A small sound classifier, trained from scratch: arch crnn.
Rows from block 5, named by matrix and row number. Each number is 200 + 30 x the weight over its row's rms, rounded and kept within 0 to 999. All counts start at 0. After the name is the row's rms in percent of the matrix's.
# weight_hh_l0_reverse: GRU recurrent weights, backward direction (gates r, z, n stacked) (model.rnn.2.rnn.weight_hh_l0_reverse, 768x256), inputs 104-155
weight_hh_l0_reverse.0,073,213,186,149,184,202,223,245,148,211,252,232,196,185,162,250,181,226,142,240,160,221,139,205,180,239,206,196,139,223,225,168,203,211,238,176,186,185,184,221,182,174,158,186,213,204,182,204,185,185,215,196,176
weight_hh_l0_reverse.1,106,206,235,174,197,178,258,120,157,207,171,162,257,228,213,202,202,264,227,204,189,198,205,224,203,217,245,223,234,140,201,187,214,250,225,181,157,191,183,231,192,225,235,246,260,207,165,209,145,189,213,242,179
weight_hh_l0_reverse.2,064,165,203,224,165,169,171,170,189,194,201,218,163,174,204,193,215,176,285,168,196,186,154,222,246,186,219,212,220,232,192,145,179,206,203,238,206,234,208,256,177,233,188,224,177,197,241,164,162,204,226,169,150
weight_hh_l0_reverse.3,093,212,193,208,214,186,223,176,205,211,236,183,227,189,199,167,165,215,158,128,215,191,171,214,186,181,203,170,165,158,229,154,152,232,212,259,214,176,208,158,173,219,170,187,226,213,193,204,205,213,236,163,192
weight_hh_l0_reverse.4,125,281,232,177,159,259,147,212,174,217,230,207,187,230,190,208,166,201,223,213,189,179,236,196,207,229,191,201,236,173,165,136,187,165,170,167,158,183,179,115,255,225,222,219,181,148,175,215,150,190,208,219,180
weight_hh_l0_reverse.5,102,195,144,238,203,222,237,186,168,236,205,231,160,206,169,191,198,189,209,242,166,224,222,197,188,203,182,181,191,229,233,223,252,194,226,189,193,166,230,190,142,183,208,177,142,238,228,183,175,216,221,195,213
weight_hh_l0_reverse.6,099,231,148,191,223,160,224,207,172,193,226,190,167,199,214,162,179,213,154,125,259,210,215,159,272,204,220,191,200,216,233,201,208,212,194,205,190,183,174,165,173,211,177,179,152,194,184,217,272,172,204,230,201
weight_hh_l0_reverse.7,086,217,194,182,186,244,191,249,191,225,235,177,143,174,168,232,269,161,189,156,226,251,173,184,185,215,195,220,200,212,232,174,194,207,178,200,166,213,165,227,188,226,211,163,219,190,243,202,169,147,206,190,198
weight_hh_l0_reverse.8,095,223,227,189,187,197,177,156,226,215,218,171,272,196,174,202,263,161,139,211,182,216,215,258,234,154,179,243,201,229,205,187,246,209,228,207,186,223,250,179,192,195,190,174,204,188,238,212,210,162,211,189,160
weight_hh_l0_reverse.9,114,176,196,152,196,202,204,163,141,227,242,157,215,158,182,226,203,165,212,169,233,150,256,194,179,209,172,165,229,142,181,187,203,119,178,186,204,127,232,172,175,250,209,182,219,194,227,222,194,172,179,147,164
weight_hh_l0_reverse.10,087,213,194,162,196,254,234,221,192,241,229,176,167,205,221,225,200,169,233,149,217,260,219,190,216,168,224,213,130,189,203,157,267,197,161,134,217,213,203,179,189,222,201,200,176,187,222,179,203,188,232,211,240
weight_hh_l0_reverse.11,086,219,238,193,207,147,203,233,160,210,204,208,234,194,179,282,200,208,158,271,218,206,196,169,182,204,193,235,227,251,161,206,237,230,198,167,242,173,264,160,176,214,201,172,222,144,216,208,200,176,191,219,203
weight_hh_l0_reverse.12,110,151,154,240,204,192,212,208,243,197,155,213,230,194,206,233,240,198,212,162,233,247,190,191,151,184,191,183,253,180,284,177,266,237,226,137,245,189,208,180,239,197,197,210,250,181,199,154,172,192,211,174,148
weight_hh_l0_reverse.13,098,198,223,201,195,229,232,206,230,247,206,228,165,238,191,171,192,168,228,209,189,157,181,195,176,186,216,156,195,190,176,216,214,157,224,162,233,211,189,228,193,181,127,203,188,222,195,208,211,230,200,164,232
weight_hh_l0_reverse.14,100,165,214,172,161,250,182,221,175,198,157,235,219,196,170,180,205,200,173,239,180,203,203,234,165,248,149,225,220,195,231,198,195,255,233,227,196,210,206,223,221,220,217,141,252,162,215,270,197,178,171,203,179
weight_hh_l0_reverse.15,092,210,182,211,197,180,218,159,214,253,255,166,203,162,159,196,245,226,142,160,189,200,213,187,224,209,231,205,226,208,167,123,186,172,251,190,240,196,182,164,205,182,210,189,220,216,191,247,197,268,226,149,200
weight_hh_l0_reverse.16,068,229,179,180,211,213,248,185,220,181,157,185,244,167,182,227,242,194,171,186,195,219,169,151,154,209,230,185,174,215,188,204,159,158,176,191,202,196,173,144,208,177,216,176,180,213,226,219,214,182,209,177,195
weight_hh_l0_reverse.17,096,184,189,158,227,209,199,189,224,220,164,182,167,159,227,150,183,212,216,253,181,212,172,170,180,277,223,215,220,241,211,215,207,224,225,213,191,166,177,250,220,192,205,160,210,211,226,175,218,261,188,222,224
weight_hh_l0_reverse.18,067,242,200,182,215,189,222,232,203,220,160,244,280,177,217,236,165,245,210,162,153,194,220,171,205,228,220,153,163,226,205,217,203,176,175,230,151,203,220,165,191,215,181,187,239,197,237,176,121,255,206,163,237
weight_hh_l0_reverse.19,099,218,254,168,221,187,197,222,212,173,174,205,201,206,197,196,212,221,206,198,248,228,170,183,162,177,170,206,199,162,194,216,172,220,177,207,233,230,187,165,181,169,229,161,203,210,195,225,200,214,209,174,241
weight_hh_l0_reverse.20,102,220,201,134,169,194,220,219,146,189,187,170,200,197,217,247,164,158,168,219,195,180,199,203,265,172,210,222,161,135,131,166,250,225,220,207,229,186,180,152,162,224,276,230,235,193,188,211,198,205,198,200,191
weight_hh_l0_reverse.21,108,197,239,163,184,213,218,223,225,260,215,171,159,218,175,211,213,195,193,177,164,193,229,191,144,196,202,194,223,136,160,206,167,151,195,156,197,146,201,200,229,219,221,247,167,218,139,211,218,194,195,217,168
weight_hh_l0_reverse.22,099,184,193,227,188,210,221,173,203,182,176,217,221,226,194,172,210,216,249,231,221,205,232,188,171,224,156,165,218,201,233,211,244,157,247,246,221,220,191,204,149,162,219,221,194,236,228,224,261,192,263,204,152
weight_hh_l0_reverse.23,086,173,219,168,175,170,196,163,214,182,208,199,234,257,198,216,191,203,150,172,202,164,198,191,166,171,261,205,227,204,224,211,191,177,225,192,221,225,215,224,263,183,172,187,197,163,170,170,189,156,228,161,161
weight_hh_l0_reverse.24,108,198,192,211,216,193,181,217,187,176,212,194,188,236,212,154,192,147,209,180,203,151,170,225,247,181,227,163,256,139,176,218,232,254,236,205,221,228,156,204,178,241,192,259,211,223,174,167,224,174,215,235,191
weight_hh_l0_reverse.25,078,169,187,259,181,165,251,170,201,254,177,175,186,212,200,165,224,179,212,182,220,206,246,167,244,173,215,184,178,144,199,217,175,200,204,229,225,164,211,170,187,204,167,177,205,193,248,218,160,257,204,228,175
weight_hh_l0_reverse.26,103,169,201,200,207,231,204,205,190,158,198,223,174,242,222,183,181,208,187,244,168,203,233,153,172,193,246,157,204,167,154,181,146,162,211,195,148,188,201,190,212,138,155,193,198,224,211,207,232,218,229,188,167
weight_hh_l0_reverse.27,077,211,182,113,212,204,235,182,203,230,200,215,153,209,163,227,223,270,179,223,151,193,216,194,200,204,241,238,194,174,134,172,211,232,140,170,240,150,189,181,152,245,232,205,230,230,113,210,189,209,126,236,149
weight_hh_l0_reverse.28,074,233,159,189,202,193,210,161,218,213,168,172,157,178,249,199,218,213,206,188,214,189,225,212,232,205,224,157,177,224,135,209,159,208,203,185,186,203,226,214,182,249,220,149,233,186,213,178,172,277,166,186,264
weight_hh_l0_reverse.29,094,168,234,175,158,200,207,214,194,222,205,194,205,247,234,240,190,178,159,209,142,164,247,165,227,188,187,174,155,185,159,163,186,222,205,193,216,200,199,168,200,205,241,213,189,163,231,237,200,190,199,195,193
weight_hh_l0_reverse.30,106,210,239,214,202,191,189,234,208,207,206,217,200,134,174,160,194,212,169,151,157,241,200,166,189,150,221,219,223,234,201,223,225,221,196,170,173,165,225,180,200,226,208,229,184,179,218,211,121,272,177,190,186
weight_hh_l0_reverse.31,068,213,255,198,205,227,211,206,189,212,163,226,245,166,231,211,214,205,276,197,222,243,171,171,163,220,237,203,195,150,176,190,222,205,223,203,163,248,195,150,168,195,242,214,166,237,186,204,181,172,173,192,236
weight_hh_l0_reverse.32,117,157,237,191,215,185,191,163,231,205,200,173,239,185,191,219,246,225,191,182,223,198,170,190,284,157,221,180,148,184,181,200,199,235,209,194,245,166,164,230,175,228,270,123,199,193,194,285,169,193,167,255,190
weight_hh_l0_reverse.33,091,166,172,204,164,185,226,139,190,254,241,193,173,220,190,233,138,201,200,270,265,204,188,193,188,225,189,212,218,142,213,189,203,263,234,196,207,215,222,225,181,186,176,165,204,178,210,268,173,160,208,192,252
weight_hh_l0_reverse.34,055,193,185,218,170,242,185,198,212,154,165,245,190,221,135,178,205,233,212,231,214,237,207,225,168,157,169,232,210,247,216,199,242,201,229,245,204,155,215,201,231,193,211,208,214,241,201,198,179,176,208,230,200
weight_hh_l0_reverse.35,101,198,175,187,207,169,197,195,174,178,172,233,217,199,231,165,188,209,198,196,182,146,186,188,206,221,220,201,199,147,182,135,220,190,185,186,199,184,174,209,202,233,224,208,228,211,146,204,233,217,270,153,204
weight_hh_l0_reverse.36,075,180,173,247,251,192,195,198,206,150,171,234,204,194,221,177,233,214,140,220,218,179,165,168,167,173,183,221,176,196,176,184,198,167,179,212,177,222,183,166,211,231,254,286,154,196,140,198,196,205,155,215,157
weight_hh_l0_reverse.37,095,133,175,171,151,179,179,222,162,222,179,241,182,178,217,175,203,176,164,207,219,217,228,211,202,231,193,217,186,196,182,164,185,215,164,199,220,150,188,188,178,155,183,209,207,226,247,163,184,221,228,168,185
weight_hh_l0_reverse.38,095,197,198,173,201,240,195,187,222,138,198,195,184,249,210,173,145,219,213,188,184,197,235,168,193,227,150,196,229,206,182,177,233,161,183,230,189,185,162,212,203,234,241,178,206,202,245,189,226,226,211,229,221
weight_hh_l0_reverse.39,111,213,224,188,202,208,192,245,171,254,203,205,173,184,154,155,250,216,197,187,182,222,266,190,207,187,171,164,191,221,205,216,159,229,195,226,164,200,227,233,226,215,218,221,178,214,208,178,175,224,210,182,204
weight_hh_l0_reverse.40,119,159,210,267,206,228,192,184,178,264,220,138,214,160,195,201,158,160,242,231,267,203,207,206,235,194,187,192,224,251,214,166,225,234,169,163,205,202,202,244,196,172,193,217,173,235,178,170,239,203,173,209,156
weight_hh_l0_reverse.41,097,217,193,162,204,239,188,152,189,163,200,147,216,188,213,263,207,219,182,246,183,135,185,206,186,192,194,211,193,174,208,188,207,256,246,211,180,190,193,229,191,231,172,155,220,187,237,229,237,216,224,257,190
weight_hh_l0_reverse.42,089,202,154,191,197,209,190,192,214,182,223,202,160,254,174,198,193,168,237,210,173,207,160,231,213,188,160,148,201,191,167,142,233,221,185,219,162,206,211,192,220,248,236,168,225,230,197,200,171,201,187,172,225
weight_hh_l0_reverse.43,102,210,220,207,209,206,199,213,207,181,256,205,206,207,200,228,223,192,178,177,219,306,217,232,132,154,273,241,249,218,217,191,211,161,238,222,216,242,194,207,177,223,188,153,242,219,212,193,229,179,178,223,193
weight_hh_l0_reverse.44,094,191,177,213,188,215,207,227,241,193,170,175,186,198,226,189,171,187,226,133,192,213,163,187,201,228,156,234,219,231,196,168,180,173,205,198,133,173,143,220,253,185,137,195,182,181,241,204,200,202,227,192,227
weight_hh_l0_reverse.45,092,199,231,202,221,198,177,215,196,185,248,222,177,220,166,228,162,202,226,183,218,224,170,199,197,222,219,133,178,218,182,209,166,194,255,191,225,280,258,165,209,196,197,190,243,206,175,168,244,202,240,197,207
weight_hh_l0_reverse.46,109,208,131,240,200,238,209,210,193,253,209,168,216,199,223,216,220,207,232,230,169,171,157,232,203,229,235,225,167,145,167,239,180,199,181,189,161,220,181,211,179,171,206,248,213,180,179,193,149,185,163,185,231
weight_hh_l0_reverse.47,087,182,255,184,177,223,181,226,198,225,226,137,199,182,224,165,202,191,192,143,193,196,220,209,214,216,245,207,172,209,225,146,211,210,206,211,200,179,232,246,209,247,146,148,165,163,242,191,197,189,220,174,237
weight_hh_l0_reverse.48,108,184,203,244,222,197,228,219,178,224,190,176,227,231,233,172,212,175,229,200,223,210,191,202,180,242,203,168,214,254,156,214,224,274,259,245,168,203,198,122,167,168,167,229,276,194,191,196,200,176,199,188,184
weight_hh_l0_reverse.49,098,228,200,156,175,201,218,245,190,205,189,220,228,184,193,197,196,211,190,201,212,169,149,192,181,121,209,191,214,147,177,226,221,116,202,199,222,200,196,252,228,200,219,176,157,230,169,191,202,213,240,182,208
weight_hh_l0_reverse.50,092,205,224,206,227,199,220,194,223,186,195,224,238,161,209,217,165,207,228,224,185,181,201,145,193,200,231,251,199,244,230,212,250,214,188,180,242,248,260,170,141,230,223,178,200,205,170,209,182,201,163,186,207
weight_hh_l0_reverse.51,086,141,173,158,194,223,255,184,222,209,161,203,189,233,202,267,199,211,162,169,265,214,243,201,150,176,218,195,213,221,182,206,222,203,197,207,220,188,188,201,199,187,199,191,186,241,205,206,231,198,200,182,223
weight_hh_l0_reverse.52,129,199,191,222,188,229,149,187,224,127,190,202,204,211,212,207,164,252,224,209,200,100,164,190,210,286,188,160,147,178,170,203,147,175,229,181,220,213,183,196,215,249,178,182,189,207,161,263,187,200,225,222,195
weight_hh_l0_reverse.53,104,166,166,238,188,210,163,238,214,136,217,216,247,180,203,220,216,227,183,203,208,167,228,220,183,248,226,264,202,271,146,192,231,233,216,183,180,208,230,200,209,185,196,222,205,183,162,195,204,237,188,220,215
weight_hh_l0_reverse.54,096,237,185,204,196,245,157,149,197,236,243,199,254,173,197,196,189,212,182,190,214,190,154,174,225,236,183,170,164,230,198,212,242,176,174,153,226,217,191,211,212,206,147,187,204,207,199,158,235,144,209,196,227
weight_hh_l0_reverse.55,110,192,221,145,208,194,166,196,207,232,192,189,200,205,203,138,187,186,243,193,191,173,259,157,247,195,205,213,213,157,175,213,216,233,180,224,257,228,225,173,257,222,179,235,225,243,223,150,191,198,205,220,183
weight_hh_l0_reverse.56,077,212,200,178,200,201,205,258,186,248,240,122,205,242,188,262,211,144,235,196,197,197,238,231,136,214,182,220,195,212,143,186,171,245,229,195,206,201,163,198,179,219,217,208,208,203,227,181,194,178,207,227,206
weight_hh_l0_reverse.57,092,166,196,229,193,164,216,203,215,196,179,171,214,202,173,200,168,161,224,171,215,192,223,197,185,235,206,196,183,229,168,184,231,203,216,247,194,175,173,229,210,192,222,154,205,216,226,193,184,239,225,207,227
weight_hh_l0_reverse.58,097,205,200,190,250,179,196,198,200,140,200,243,222,216,194,188,177,157,171,160,214,185,193,185,221,211,193,187,248,202,221,184,237,208,152,239,201,177,156,209,171,161,243,207,169,170,181,221,223,214,250,271,168
weight_hh_l0_reverse.59,105,186,145,219,222,173,239,203,238,211,140,152,196,201,218,227,188,193,204,224,212,186,203,172,167,191,279,209,226,244,166,229,209,218,210,209,187,211,213,200,183,186,192,216,197,221,200,199,168,186,182,180,170
weight_hh_l0_reverse.60,070,160,179,247,197,161,184,199,165,214,257,172,160,206,184,250,199,212,161,214,173,183,189,209,228,154,159,229,175,161,197,194,218,222,210,196,187,149,172,224,209,143,216,227,231,147,208,187,176,227,203,168,228